python train.py --color_jitter=0.1 --decoder_norm="batchnorm" --decoder_activation="gelu" --beta2=0.99 --beta1=0.95 --eps=1e-08 --epochs=29.4
Rows from block 9 of the encoder of a small model that predicts nearness at each pixel, named by matrix and row number. Rows with one number belong to one channel. Each number is 128 + 32 x the weight over its row's rms, rounded and kept within 0 to 255. All counts start at 0.
After each channel's rows are labels from the 100 images, of 14848, where the channel reaches its highest value: "place" is the part of the image that holds the peak. Only what is clearly more common there than usual is listed. The data: rendered scenes of toy objects such as cars, trees, mugs and chairs.
# convs0: first 3x3 conv (encoder.blocks.9.convs.0.weight, 256x256x3x3, each kernel summed), inputs 0-255
# convs1: second 3x3 conv (encoder.blocks.9.convs.1.weight, 256x256x3x3, transposed, each kernel summed), outputs 0-255

convs0.194 [175 102 162 134 126 124 100  51 106 112  92 185 125 106 161 183 122 113 107 103 152 189 110 162  30 162  96  69  97 110 148 117 210 147 131  52 146  90 117 152 105  92 136 118 141 100 150  56 123 129 132 127 119 137  88  91 119  96  75 106 134 188 176 187 168  87 129 142 155  97 103 141 130 131 116  98 101 112 163 125 199 201  91 118 124 115 141 105 104 179 159 132 111 127 151 124 120 122 103 121  94 104 172 122 158 136  90 117 134 171 118 157  88 125 139 132 145 159 114 171  81 126 127 184 119 103 154  99 139  79 162  88  97 152 158  93 149 143  92 110 121 144 148  82 141 129 178  98  99 152 139 168  82 147 108  91  96 155 141 166  91 136 141 174 116 180 114 134 127 168 126 144 145 143 113 120 134 119  78 136 115 155  97 128  94 168 131  83  60 139 164 132 130 123 145 186  79 149 157 143 121  79 142  67 163 141  99 102 201 195 110  60 149 109  78 145  80 141 153 134 180 131 150  92 147 181 122 120 146 161 104 116 129 135  91 126  97 190 114 120 176 138 127  31 158 154 107 113 129 175 114 132  86 155 132 118]
convs1.194 [148 126 114  92 102 131 134 154 137  87 181 130 100 118 174 183 117 114 154 138 144  84 145 189 136  90 120 143 152 140 103 118 108 134 170 166 136  88 119 109 148  84 162 139 122 112 118 106  63 157 123 112  67  95 194 153 141 193  76 142 128  92 123  87 143 160  77 182  84 115 137 146 172  89 202 119 148 135 109 103 117 121 177 171 130  98  95 205 121 143  75 133  88 102 119 123 126 145 160 110 183 117 105 155 125  95 146 108  85  39  96 123  84  94 149 140 114 141 113 102 132 132  88  87 135 152 120 127  80 112  48 126  84 105  89 131 123 138 135  95 136 181 121 139 140 173  90  79 157 107 101 162  73 103 156 124 152 125 136  83  70 151 165 156 159 109  81 152  90 187 123 175 102 136 131  77 124 129 177 153 102 108 152 103 106 127 127 111 147 140  63 125 147 103 143 132 104  66 144 125  90 107 126 118 167  69 174 111 131 154  94 146 132 139  80 158 115  90  69 143 114 143 105 124 148 121 117 174 186 125 157 205  53 111 140  81  90  69  68 156 139 117 111 151  79 114 127  93 140 154  97 139  80  90 128 194]
place: middle left

convs0.244 [112 151 149 121 135 111 118  80 125 147 114 138 139 124 110 171 111 125  96 121  95 207  97 181 101 130 109 141  68 107 110 122 105 135  79 107 158 119  99  84 159  85 143 128 114 149 127  97  74 154 162  81 127 103  94 131  75 113 172  92 102 177 111  99 182 142 130 141 128  69 125 112  20 115 134  78  74 127  89 125  86 158 132 128 145 127 140  97 171 123  47  51 111 135 168 138 120 122  65 159 115 157  72 137 137 103 121 183 136 121  68 126  75 151 105  88 179 161 131 130 112 142  93 108 107 108 109  76 166  84 105 119 108 160 122 157  93 129 104 132 130 153  70  80 151 136 130  82 122 105 113 122 143 119 115 177 105 151 152 169  89 146 131 154  83 137 131 136 195 116 140 180 136 145 117 117 123  86 100 139 112 159 143 182 177  77 109 129 120 166  90 118 130 181 183 108 109 113  86 138  67  93  85  74 118 131  99  76 220 113 134  87 114  88  72 109 137 175  93  45 121 117 145 171 158  88 110 157 123  92 145 124 133 166 127 122 121  94  62  92 121 167 126 166 121 135 124 191 108 115 173 154 113 120 115 103]
convs1.244 [ 99 132  67  94 131 139 103 133 122 118 123 104 134 120 189 114 137 193 155 149 131  31 164  90 115 122 132 151 129 141 114 130 137 131 156 159 141 175 106 114 111 115  85 161 106  96  86 171 182 108 131  72 169 109 106 135 115 129 134 164 111 170  71  90  47 144  98  62 133 157 104 124 166 142 157 111 108 169 153 144 140 156 118 139 125 182 125 130 148 138 147 136 114  86 108 120 150 131 129 114 180  96 153 163 133 134 112 138 139 118  82 171 221 156  89 167 148  94 127 150 138  88 122 145 135 171 112 162 120 175 142  85 120 104 179 117 150 134 129 109  61 119  87 212 138 117 127 106  69  91 149 152 182 126 128  53  92 112 111 218 175 136 175 115 132 128 131  94 141  94 132 108 115  76 155 163 115  48 166  87 113 126 163 126 136 172 124 177 103 142 138 110  92  73 119  93  89 119 125  84 116 115 141  94 142 123 118 156 161  94 157 192 155 101  74 138 141  96  63 236 111 153 153  80  71 118 112 111 147 192 137  99 142  94  91 138 130 118 177 134 133 131  76 169 118 122 131 126 107 118 103 153 151 127 127  83]
place: middle left; centre

convs0.136 [ 67  82  81 116 140  94 156 152 132 104 122 183 183  92 162  66 124 124 155 132 105 154  94 149 162  95 170  87 100  64 102 149 103 159 105 150 104  70 150 159 114 130 124 100 133 113 140 110 153  79 123 119 156 137 144 130 133 158 122  79 136 194  84  78  85  98 159  77 154 102  94 117 130  96 120 173 111 131 119 158 175 125 191 153  97 175  73 132 138 161 180 163 134  98 107 159 115 149 144 151 137 170  82 115  79 137  95 165 105 116 133  81 153  68 130 136  75 101 124 162 122 107 104  79  91 100 117 100 128 177 108 145  98  86 134  75  97 125 124 138 149 128 112 150 137 127 177 160 186  99 111 107  93 131 120 111  97 118 103  94 150 145 126 127  75 120  75 117 167  92 102 138  84  76 118 126 134 131  82 113 102 161 113 120 124 244 136 110 130 156 106 123 148 119  69 156 156 113 117 203 134  86 117 121 213 136 137 131 143  62 131 135 173 159 128  88  99  94  81 114 142 102 138 103 123 136 168 122 135 143  47 131 116 161  82 107 188 118 170 122 127 157 137  94 189  80 137 129  95  64 133 110 110  51 110  90]
convs1.136 [162  87 131 147  97 101 104 152 110 135 145 113 139 112  92 146  81 103 124 122  93 100 119 114 138 125 127 128  96 150 166 129 122 109  91  96  33 121 154  57 117 145 132  94  90  93 148 154 117 150 102 128  70 177 141 106 120 110 117 178 109 124 115 187 128 112 110 103 123 111  85 169 151 132 193 157 162 109  90 135  88  83  79 104  97 125 114  50 119 116 129 113 161 107 143 188 116 141 125 124  86 126  96  89  82 116  89  77 126 124 125 163 164 103 119 119 113 176 102 114 125 114 141 129 122 108 130  99 120 103 140 138 132  90 109 155 137 162 143 101 175 140 116 114  55 143  98 180 121  98 147  74  84 144 127 132 123  91  77 145  77 105 142  84 178 117  54  76  84 155 141 109 169  92 113  94 144 142 111 124 198 146 109 114 156  88  81 106 171  93 102 160  99  80 123 111  91 130 160 106  81 117  84 151  42 129 177  95  69 163 164 116  73 106 133 133 156 169 174 120 136 118 130 107 150 170 135 128 111 175  76 185  97 106 149 124 210 143  38 124 227  40 125 134 111 127 114 143  89 136 131 107 129 132 160 132]
place: bottom right

convs0.223 [140 194 151 113 119 106 117 171 111 164 136 117 140 190 118 119  87  81 160 133 200 166 154 175 157  82  78 178 136 116 102 163 159 164  86 151 183 150 174  91 126 155 136 155 143 174 103 130 148 148 140 127 144 169 131 124 107 137 150 112 129 114 140 184 110 140 145 173  82 148 143 172 143 175 116 153 183  81 168 147 125 123 141 132 143 175  98 182 150 141 107 117 189 136 167 199  93 118 130 128 224  91 150 124 145 148 164 135 107  56 121  96 176 126  88 152 137 144 156 132 141 114 130 114 121 108 158 154 112 172 171 131 180 123 170 137 100 150 172 158 108 191 144 148 175 139 170 110 135 109 164 162 137 140 106 139  92 162 153 135 151 161 132  90  95 129  86 167 118 143 109  98  93 142  79 119 153 137 161 161 156 116 148 106 101 132 110 136  99 156 122 131 156  94 200 167 193 104 180 120 121 142  98 101 108 131 133  84 120 155 161 155 129 120 135 152 168 150 138 150 181  98 188 122 100 143  87  85 120  70 120 175 184 215 165 140  76  99 114 162 111 195  97 174 119 118 148 129 216 159 110  96 121 193 126 163]
convs1.223 [114  70 116 183 117 148 163 182 152 115 138  55 131  87 122 128 154 132  99  61  78  71 142 120 118 125 131 147 102 134 157 112 156 100 121 131 108 127 105 118 161 125 164 148  73  95 122 134 151 109 169  74 104 138 153 103 138 143 129 153 160  88 135 125 119  72 150 112 228 111 117 126 167 142 152  91 109 198 111 141 142 128 175  67 139 105 110 105 165  61 130 178  90  94 133  93 107 162 144 104 134 163 116 136 110 122 108  93 196 146 115 138 123 128  76 120  67 175  78  83 127 104 116 131  89 104 154 111 107 138 116  94  50 107 143 124 126 103 131  99 149 144  90 168 110 171 128 151 149 104  76 160 148 122 128 178 141  97  92 143 129 112 193 131 114 110  97 120  87 134 116 142 122 178 117 137 138 171 102 127 163 138 197 166 108 125  79 107 143  80 141 155 175  76 102 123  74 110 186  80 186 156 111  99 144  81 161  91 101  82 108 116 112 111  38  99 179 117 116 134 154 146 111 151  96  61 210 142 124 104 128 149 130 139  88 127 145 163 173 133 142  79  95 164 155 197 105 179 105 123 126 122  87 133  59 146]
place: middle right; centre

convs0.11 [147 195 158 190 115 119 182 106 144 122 161 116 116 141 112 142 123 129 155  78 129 100 169  96 201 123 167 136 105 131 167  88 157 104  97  65 134 195 125 141 122 117 125  93  94 139 151  81 148  95  66 142 142  85 124 108  96 174 106  92  91 153 113  92 181  83 151 134  60 149 100 112 110 113 135  90 160 121 150 137 107 103  96 105 104  93 145 146  64 159 155  95 147 114  62 109  93  92 143 101 122  79 124 168 125  84 136  61 129 120 123 136 125  95 130 126 143 150 140  88 107 165 139  69 124 102 166  90 145  67 216 180 129 145 163 136 159 107 159 149 118  28 111 117 108  93 182 128 142 123 114  83 143 120 111 146 142 124 137  93  73 116 117 122 158 130 155 107 101 158 152 156  81 105  77 112 132 104 105 128 150  85 150  95 121  84 104 124 126 114 172 116 155 109  72 159 122 118 146 103 130 149 132 136  71 146  80 148 141 175 101  81  84 103 145 146 115 181 122 102 105 116 165  93 100 125 110  69 110 145 129 152  97 136  67 135  82 132 113 131  82  93  70 142 159  32 114 137 109 129  11 107 155 145 133 115]
convs1.11 [ 99  90  82 119 154 174 112 197 110 134 138 100 143 148 180 100 151 175 119 100  81 130 120 128  63 165  77 126 156 105 134 127 134 137  98  75 136 111 179 160 131 181 155 174 117 169 156 159 192 118 143  99 129 123 169 129 129 134 165 129 151 104 124 107 112 135 156  60 131 111 113 139 145 150 122  80 113  82  86 159 143 135 137  90 134  84 131  51 128  53 129  88 139 124  67  77 119 159 116 152 135 142 179 130 146 100 171 148 127 119  85 133 251 139  95 122 121 107  81 132 123 133 103 112 145 110 174 142 199 114 139  70  91 109 107  93  92 147 114  74  94 218 109 157 133 147  95 129 144 194 175 141 143 129 113 106 176 107 127 108 164 128 137 153  89 124  76 118  93  79 139 125 180 103 121 144  65  57 168 126 169 151 123 139 128 136 120  89 132  89 154 169 105 119 130  92 151 142 142 129 101  74 114 116 129 143 131 110  90  74 196 169 128 143 105 118 152 150  90  96 194 194  66 126  84  92 120 126 119 126 142 166 119 160 129 149 176 120 151 142 107  80  74 140 101  97  84 143 127  94 173 128  93 119 109 116]
place: bottom right

convs0.83 [ 40 159 111 128  80  61  72 151 129 126 118 115 128 111  98 127 119 131 120 173 133  99 118 149 111 167 160 144 133 137  81 154 142 156 100 126 138 145 109 153 123 148  97 140 111  96 139 120  91 162 111  73  76  98 119 116 114  94 146 148  89 128 106 174 138 131 163 148 170  92  81 138 110 122  77 157 127 157 160 112 209 120 111 129  82 208 130 105 144  63  70  86 156 131 113 146  95 106 122 142 118  78 127 155 116 109 107 104  91 151 138 123 183 123 106 142  85 103  82  91 182 135 134 142 138  90 148 111 104  90 120 106 154  76 131  82 111 182 159 131 123 101 127 105 131 135 119 146 126 131 126 143 127 180 103 111 151 197 151  68 136  99 132  95 149  96 109 195  97 136 110  96 163  56 119 120 101 103 112 147  78 152  78 219  89 166 125 106 169 170 208 158 154  98 139 101 116  91 177 103 116 160 135 122 153 146 124 122  76 154 127 119  36  94  32 181 154 148 138 105 119 107 138  14  82 147 133 154 137 104 127 137 117 109 107  52 155 137 143 122 162 145 113 163  92 117 146 113 136 143 106  86  98 127 102  94]
convs1.83 [161 104 171  72  96 165 136 126 137  93 105 140 174 183 130 143  87 102 147  86 150 125 128  96 106  98 136 136 156  90 131 104 126 164 185 116 104 164 125 120 132 138 127 142 136 173 140 112  84 119 129 116 143 149 126 163 183 210 110 118 132 116  98 146 121 110 133 121  92 112 112 107 152 180 154 104 147 148 135 137 106  85 196 170 103  93  74 133 137 131 155 101 102 109 121 104 144 126 152  89 138 120 114 211 144 135 119 183 184 134  42 145 116 154 153 100 113 145  92 139 146 154 133 153 114 135 155 160 143 139  78 151  94 143 144 112 115 122  93 133 141 184 106 157 119 139 159  93 116 166 115 154 122  74 179 174 111 144 150 161  90 138 160  75 208 194 132 152 123  77 105 165 129 160 100  82 140 102 149 160 117 159 113 117 105 134 110 181  61 106  58 140  98 102 150 138 164 173 149 138 127 140 129 143 179 133 151 100  90 144 133 113 145  69 193 124 208 132 110 130 145 122  99 139 146  87 115 152 147 160 113 164 137 126 221 150   8 173 180  78  76 148 120 113 120 167 144  83 154 101 116  89  39 122 154  93]
place: bottom right

convs0.29 [ 83 127 145 104 115 134 197  90 111 138 141 144 125 157 126  94 113  74 140 100 211 166  96 138 125  69 147 130 106 147  60  94 120 136 133  94 124 120 129 157 171  95 143 107 150 132  99 121 123 138 102 168 115 110 134 108 128 124 132 163 125 146 148 186 102 150 112 134 141 166 116 132 158 174 110 181 138 130 137 143 126 120 150 145 156 157 105 150 166 150 154 148 162 153 129  79 161 155 190 167 116 141 237 130 172 112 170 151 133 105 156 144 170 112 127 171 112 105 137 102 170 101 155 126 138 198 168 141 110 141 165  96 148 106 136 117 154 131 111 114 152 111 148 101 151 127 185 187 130 144 115 140 163 160 122 157 152 168 134 102 121 150 161 187 130 135 110 106 106 107 150 152 115 172 203 183 165 133 154 150 122 108 139  82 120 182 123 108 163 138  73 143 112 126 137  96  99 122 168 132 151 164 123 202 129 161 113 131 150 105 194 103 164 225 158 174 151 118 137 172 158 150 167 150 151 167 176 190 170 226 176  82 101  88 135 204 163 152 216 113 108 183 107 125 123  70 124 176 169 132 149 129  94  83  97 136]
convs1.29 [144 109 107 146 118 102 149 102 111 128 181  96  96  83 132 115 109 104  69 168  87 122 126 127 105 157  78 128  91 139 159 100  73 105 104 107 109 125 164 145 126 139 137  79  74 138 138 134 109  96  98 106  71 136 137 129  79 110 136  66  92 108 111  95 112 179 125 111  84 120  88 186 103  95 141 102 117 126 119 118 141 118  38 103  88 162  90  79 127 142 115 129 118 112 107 203 169  79  90 129 187  79  57 159 122 126 115 138 152  97  90 125  92 118 127 126 105 138 101 132 134 131 106  47  87 113  86  47 120 140 109 133  55 110 106 101 106 167 115  89 146 141 102  93 126 168 160 121 100 128 102 108 119 138  93 104  96 132 111  48  89 107 134 144 140  97  94  85  89 128 126 119  40  82 185  66 109  82 133 107 122 183 126 154  92 131  60 149 142  99  99 117  83 114  67 120  76 102 186 106 120 101 125 127 103  67 159  64 118 143 129 137  95  78 111 115  79 112 141 111 167 117 108 120 124 101 119  98  61  85 113 120 130 132 112 120 161 127  78 124 191 135  88 127  83 127  94  83  56 108  90 130 137 122  95 128]
place: bottom right

convs0.60 [162 118 119 148 120 120 108 110 120 136 127  72 108 111 147 104 143  80 122 156 131 107 153  73  93 118 117 119 126 114 121 132  69 133 130  95 161 161 126  89 139  79  97 110 149 124 133 124 103  90 184 176 111 149 139 125 117 129 148 105  82  75 114 100 129  90 123 173 141  99 117 137  57 108 124 127 106 171 152  92 227 103 145 133 170 133 127 134 117 131 113  98 135 131  69  76  94 118 105 120 160  89 212 114 117 119 163 113 108 168 101 114 154 159 106  97  93 165 121 156  88 149  94  59 141 131  89 184 159  67 164 126 147 118  44 125 152  61 122 156 141 152 135 116 132  87  89 252 116 169  98 142 137 118 126  77 101 106 110 166  55 122 149  94  67 143 165 110 140 100  89 114 100 144 153 107 138 111 117 114 116  86 150 131 136  76 128 121 115 126 172 138 105 143  84 151 148 130 168 213 156 115 144 109 154 136 159 158 133 143 143 154 157 155 151  86 112 126  36 197 137 163 112  90 131  93 119 107 110 132  62 107 171  53  76 169 135 107 158  74 116 154 115 156 185 145 141 112 105 135 143 105  84 165  84 159]
convs1.60 [ 66  53  56 157 144 135 124 139 106 129 152 105 144 126 151 173 181 105 126 103 129 134  89 142 149 116 145  75 166 203 151 124 142 143 183 151 142 115 156 105 164 147 133 165 118 140 132 141 136 121 133 111 139 150 156 116  74 111 140  89 122  85  81 101 119 159 123 144  61 127 180 168 163 136 143 136 128  73 128 136  94 138 116  84 116 146  40 126 154 110 145 130 110 168  99  97 153 143 109  66 153 132 106 155 131 126  96 162 108 101  90 139 176 172 113 124 117 172 126 161 164 146 163  98 142 176 172 156 105 154 143 127 134 123  87 136  94 135 167 134 162 164 106 143 137 105 118 113 206 169 139 139 125  95 154 140 144 135  60 124 146 146 104 168 157  98  90 204  87 118 120 146 181 119  86 127 122  81  65 114 146 108  27 146 109 150 108 132 129 112 122 157  75 137 178  80 105 163 159 111  77 179 115  85  88 166 149  75  83  97 176 171 131 111 121 193  96 100 144 128 158 122 115 169  78 155  67  87 170  89 159 182  96 179 153  84  99 124 149 160 134 139  57 138 131 157 121 130 166  56 126 100 108 131  95 128]
place: bottom right

convs0.97 [100 136 116 100 160 142 184 185 123  84 165 154 126 161 155 141 136 172 117 202  89 178 153 143 180  95 143 114 159 176 123 124 168 130 155 123  93  72 109 150 105 146  68  93 142 153 167 137 120 166 166 166 174 120 177 150 141 151  71 140 111 207 138 137 165 168 185 133 191 130 118 120  63 162 126 129 125 136 119 156 130 144 137 130 140 174 145 153 142 175 124 128 138 176 130 165 143 125 141 172 138 113 156 111 184 108 125 130  94 140 165  98 157 143  98 134  52 118 134 142 159 113  95  96 114  97  95 130 115 128 130 163 123 179 130  73  83 150 118 124 104 163 142  97 106  68 181 125 119 110 164 105  94  78 101 121 165 137  56 171 192 130 135 112  56 169 129 137 160 102 152 108 164 198 198 159 135 143 143 130 119  98 111  76 144 176  80 111 156 162 119 155  98 128  47 116 167 173 146 171 118  92 121 136 158 154 149 138 138 147 146 174 127 140  49 129 135 101 158 138 182 101 142 106 177 186  96 138 157 124  33 140 164 153 118 122 155 150 153 142 124 179 163 147 143 124 147 138 160 156 111 169 112 141  63 124]
convs1.97 [117 163 153 166  74  96  43 127 104 132 136  76  51  48 135  95  75 144  72  64 104 136 161 113  67 110 112 147  72 119 146 100 114 145 114 167 108 116 151 104 130  92 126  85 136 130 139 147 105 126 128  93  35 125 174 141 141 114 120  97 154 134 131 147 148 166  87 124 124 127  75 147 163 111 174 104  98 146 128  39 188 116  99 132 156 116 114 133 136 148 110 148 124  85 145 160  85  94 109 107 155 112 119 117 115 141 139 128 140 119 112 145 102 132 138  77 115 160 126 112 169 102 113 131  90 151 147  68 143  83 183 144  93 103 110 130 151 128 133 122 154 131 134 177  94 134 136 124 127 116 155 120 117 140 107 109 130 139  96 154 105  92 118 117 189  84  22 123  57 161 120 170 156  78 113  81 100 101 118 112 189 138  86 145 127 143 123 155 168  38 121 139 121  98 108  76  89  84 155  79 109 160  97 138 135 133 133 145 106  88 141 147 111 109  84 157 114 110 162 179 102  74 125 141 115 115 132 150  88 114 120 175 151 118 183  75 157 139  92 152 208  62  84 126 136 113  76 159  92 115  86  64  71 152 130 141]
place: bottom right; bottom left

convs0.226 [172 155 129 135 123 120 100 154  92 173 127 109  82 108 143 162 104  91  97 137 121 114 152  86 147 125  65  80 245 105  68  97  97  30 155 140 135 113 100 123 100  71 129 102 106 113 139 154  90 157  84  91 133 120 121 143 145 119 159 133 126 134  88 136 174 178 156 105 117 165 127 198  97 201 137 126 146 147  95 110 118 137 122  91 105  84 100 100 178 131 183  87  86 105  88  70 120 107 164 134 102 116 197 106  92 155 129 122 107 162 105 135 167  94  97 145 137 172 158 136 156 146 104  99 124 109 123 126 133 156 107 154 109 126 122 157  71  71 140  74 143 138 121  96  98 123 194 121 120  83 196 127 120 143 131 170 178 135 113 134 135 116 108 137  94 190 111 123 104 119 104 125 123 156 150 101 107 125 141 156 162  69 166 125 120  97 137 128 190 134 118 131 229 163 107  53  99 166 131 163 137 186 114 148 113 144 109 123 162 135 121 178  75 118 121 123 117 136 134 130 168 137 141 148 136 164 135 104 141 108  79  97 163  41 131  85 113 147 130 164 132 111 155 145 134 102  94 235 170 141  92  84 142 149 124  90]
convs1.226 [120 171 105 140 118 160 181  95 181 147 131 148 136 124  74 202 118  56 124 193 126 134 144 143  81 122 137 107  87 142 116  96 145 146  99 101 145 120 133 185 147 116 105 117 100 138 107  94 135 162 124  92  94  90 114 162  80 136 136  79 131 115 108 130 123  70 127 144 157 110 144 102  89 108 152 115 168 171 114 190 147  50 122 117  85 165 110 150 127  64 135 141 149 157 150  71 111 134 112 107 146 122 109 179 118 110 110  94  95  49 113 159 104 175 120 109 151  92 140 120 162 188 128 161 162 122 126 161 110 133 100 148 140  92 125 132 143 114 152 131 126 102 160  71 120 139  99 104  59 180  57 174 113  86 100 125  77 107 101 161  79 142  97 129 134  90 147 143 122 161 170 117 160 119  64 132 120  72  85 154  42 137  88  88 166 119 106 105  80 123 101 113 100 195 135 141 152 117  71  50 165 142 146 100 170 170 124 123 106 170 123  84  91  90 183 151 127 147 108 144 115 116 141 156 205  97 159 143 132 144 160 198 144 138 117 129  21  92 123  90 110 131 115 101 142 112 142 171 100 129 121 125  94  77 121 120]
place: middle left

convs0.76 [126  91 115 153 162 157 165 127 146  98 121 152  55 154 140 111 105 162  95  80 113 175 134 112 129 148 101  86 189 149  69 130 105  93 116 123 148  99 103 157 101 143 104 153 126 148 124  95  84 124 114 161 112  96  95  85 171 145 192 104  91  88  82 148 195 163 157 103  79 156 108 137  89 121 148 142 133 105 107 124  95 151 190 126 201 164 112 120 110 153 127  96 144  98 153 133 148 121 126  68 110 125 148 114  84 164 174 149 116 187  79 101 128 113 120 123 122 143 108 132 129 103 129 162  91 130  85 120 136 100 122 144 128 157  93 125  39 163 140 132  73 186  92 106 116  60 148 172 135 149 121 133  43  91 106 109 127 169 112 130  81 112 201 179  50 170  67 114 140  96  65 103 146 164 165  99  84 100 122 134 148  96 155 101 128 110 178  95 102  85 112 132 154 112 130 128  77 156 217 111 123 135  93 146 149  97 110 104 202  58  78 152 156 112 113 119 132 132 161 116 145 129  96 171 141 187 104 128 145 104 112 122 100 109  78 140 158 129 118  96 107 144  84  61 142 102 119 150 150  89 116 190 163 139  93 124]
convs1.76 [160  91 106 140 117  64 111  90  93 139  79 114 139 130 112  77 172  93 173 176 103  61 113 114 123 106 133 118 127 113 157 114 135 167  89 108 130 130  70 102 127  80 109 122 140 107 149  73 176 102 142  90 165  94 110 139 175 133 180 191 115 134 151  93 132 104  85 143 148 147 153 101  81 129  85  83 142 126  70 156 120 157  80 112 140 125 170 130 126 201  68 173  84 145 116 131 127 122 124 130 113 175 146 102 161 140  72 146 150 109 137 124 102 193 103 148 214 114 121 111 105  91  99 122 102 116  81 135 119 134 108 138 145  46 116 136 176 150  89 118  61  73 100 198 140  96 130 124  62 156  91 145 101 114 152 128 116  94 176 127 151 164  86 101  50 125 181 146 140 104 152 156  88 141 102 140 180 123 117 124 156 120 165 140 134 123 149 176 104 116 161 124 133 127 130  95 184 104  36  69 114  95  98 105 128 161 116 114 207 160 110  84  92 145 119 110  66 168 110 161  99 112 152 102 172 148 131  98  94 106 139 121  91 150 111 122 160 145 145 149 131 127 169 147 129 159 129 111  82 161 128  65 142  77  72  87]
place: middle left

convs0.102 [128  78 127  93 126 152  75 135 112 126 163 142 135 117 140 116 129  92 112  44 128  94 164 159  72 137 171 108  69 111 103  91 138 145 117 144  90 120 139  97 130  40  84 112 195  90 108 141 159 104 141  96 140 116 148  95  87  93 164 182 127 118 139 172 169 129  90 173 135 133 171 180 138 154 105 111 133  98 169 154 115 141  85 107 110  52  96 118 151 103 175 122 100 136 150 161 131 135 112 119 131 204 139 159 206 135 170 142 158 194  94 114  93 136 128  94 106  63  83 173 115 109 158 213 146 138  88 121 147  91  69  66 117  88 100 121 107 138 139 108 104 157 124  96 206 101 106 135 116 143 148 136 151 105 139 126  91 182 185 156 120 134 177 172 139 173  64 120 103 159  89 142  83 124  98 146 181 129 146  75 141 113  78 142 166 109 107 187 122 122 127 147 140 159 123 105 113 136 109 136 119 171 110 161  93 111 129 149 125 162  99  70  84  71 142 134  78 121 105 111 130  97  75 175 160 154 122 162 131 121 158 150  95 141 138 113  98 147 132 158  91 156 204  97  89  97 117 112 162 122 173 134 104 158  67 102]
convs1.102 [137  94 151 104  76 124 123  85 130 142 189 141 147 201 127 126 144 114 128 126 108 134  85 143 183 134  98 194 167 132 149 157 128 157 149 128 147 138 142 134 150 129 163 118  99 141 124 163  76 101 108 149  49 114 155  70 173 152  62  99 160 116 107 162 111 144 141  69 118  61 104 156 117 122 161 113 161 185 138 104 114 103 162 144  76 196 127 159 202 112  49 103 157 174 116 107  84 122 102 152 123  65 105  95 146 142 120  60 183 120  83 146 108 103  95 109 170 188 152 147 102 139  77 127  95 152 162 154  96 171 133 122 112 118 143 108 140 140  77 157 154  93 164 121 139 160 152 113 158 132  76 125 109 103  92  80 101 112  47 110 113 114  98 128 117 114 120 177 112 124 103 109 109  90 158 109  96  52 149 143 184  68 178 159 115 165 172 151 130  59 146 149 161 108 142 156 105 102 129 121  89  98  88 181 191 124 166  72 168 130 139 100 188  96 105 118 198 112 148 117 107 111 142 151 143 140 172 152 201 117  78 156 106 112 117 117 105  95 128  92 128 128  87 158 120 128 140 145 100  87 109 132  96 123 139 115]
place: middle right

convs0.179 [110 126 176 146 144 158 177 135 156 123 141 186 131 130 164 120 160 151 121  70  77  39  88 131 167 152 151 174  85 101 150 157  88 102 128 119 145 121 142 152 102 156 129 150 169 105 143 109 119  90  97 166 129 133 179 193 143 110 113 130  95 108  71 104 130 161 145 190 190 118 120 175 108 144 138 149 148 160 136 132 170 125 166 164 116 128 108  90  92 159  78 120 194 145  72 152 100 132 116 149 177  99 124 147 161 131 121 149 101 206 155 203 141 102 213  99 159 148  85 135 164 109 120 152 154 167 102 120 152  78 142  98 120 146  95 125 196  95  96  90 193 173 100 145 130 125 129 159 149 102 141 124 142  99 155 168 133 146 154 177 104 146 180 150 101 155 114 139 145 105 134 164 110 142 122 112 179 115 121 112 145 146  74 110 104 151 108 140 140 154 159 140 113 160  99 150 112 149 149 112 163 147 184 196 150  99 135 132 166 202  83 118 154 189 126 147 158 159 111 178 182 108 138 173 135 170 126 171 118 107 145  96  89 125 145 147 138 174 134 121 127 158 141 101 180 206 151  48 135  97 136 121 149 224 134  94]
convs1.179 [131 139  98 149 123  99  76 148 164 115 137  62  91 142  85 186  82 106 119 155 147 129 131 151 111 124  98 108 135 162  88 115 146 147 117 141 122 111 101 190 141  41 154 121  92 117 124  25 111 139  66 110 153  87 152 153  73 205 146 137 140  99 128  97  91 107 106 114 107  98 149 122  98 131 162 105  79 113 119  96 126 122  99 156  89  64  82 203  96  97 125 115 117  90 158 119  72  89 109  70 144 101  93  91  89  96 127 139  95 120 180 103 134 105 157 115 119  92 191 112 121 137 166 158 201  94 109 102 126 129  86 185 150  74  84 121  86 141 130 108 152 145 177  84 140  84 107  76 111 138 139 156  79 127 139 100  95 115  90 136  94 164 104  99 136 143 111 128 145 185  81 133 141 103  97 109 124 125 126 167 106 117 100 140 133 120  92 122 110 151 167 172 155 167 118  69 102 123 187  95  84 126 106 192 105 138  73 105 106 138 100 152 147  92 172 127  88 150 200  95 192 105 138  81 158 126 130  87  94 149  69 202  94  97 122  81 111  93 114 118 170 103 112 163 125 130 122 112 127 100 113  78  88 118 127 127]
place: middle left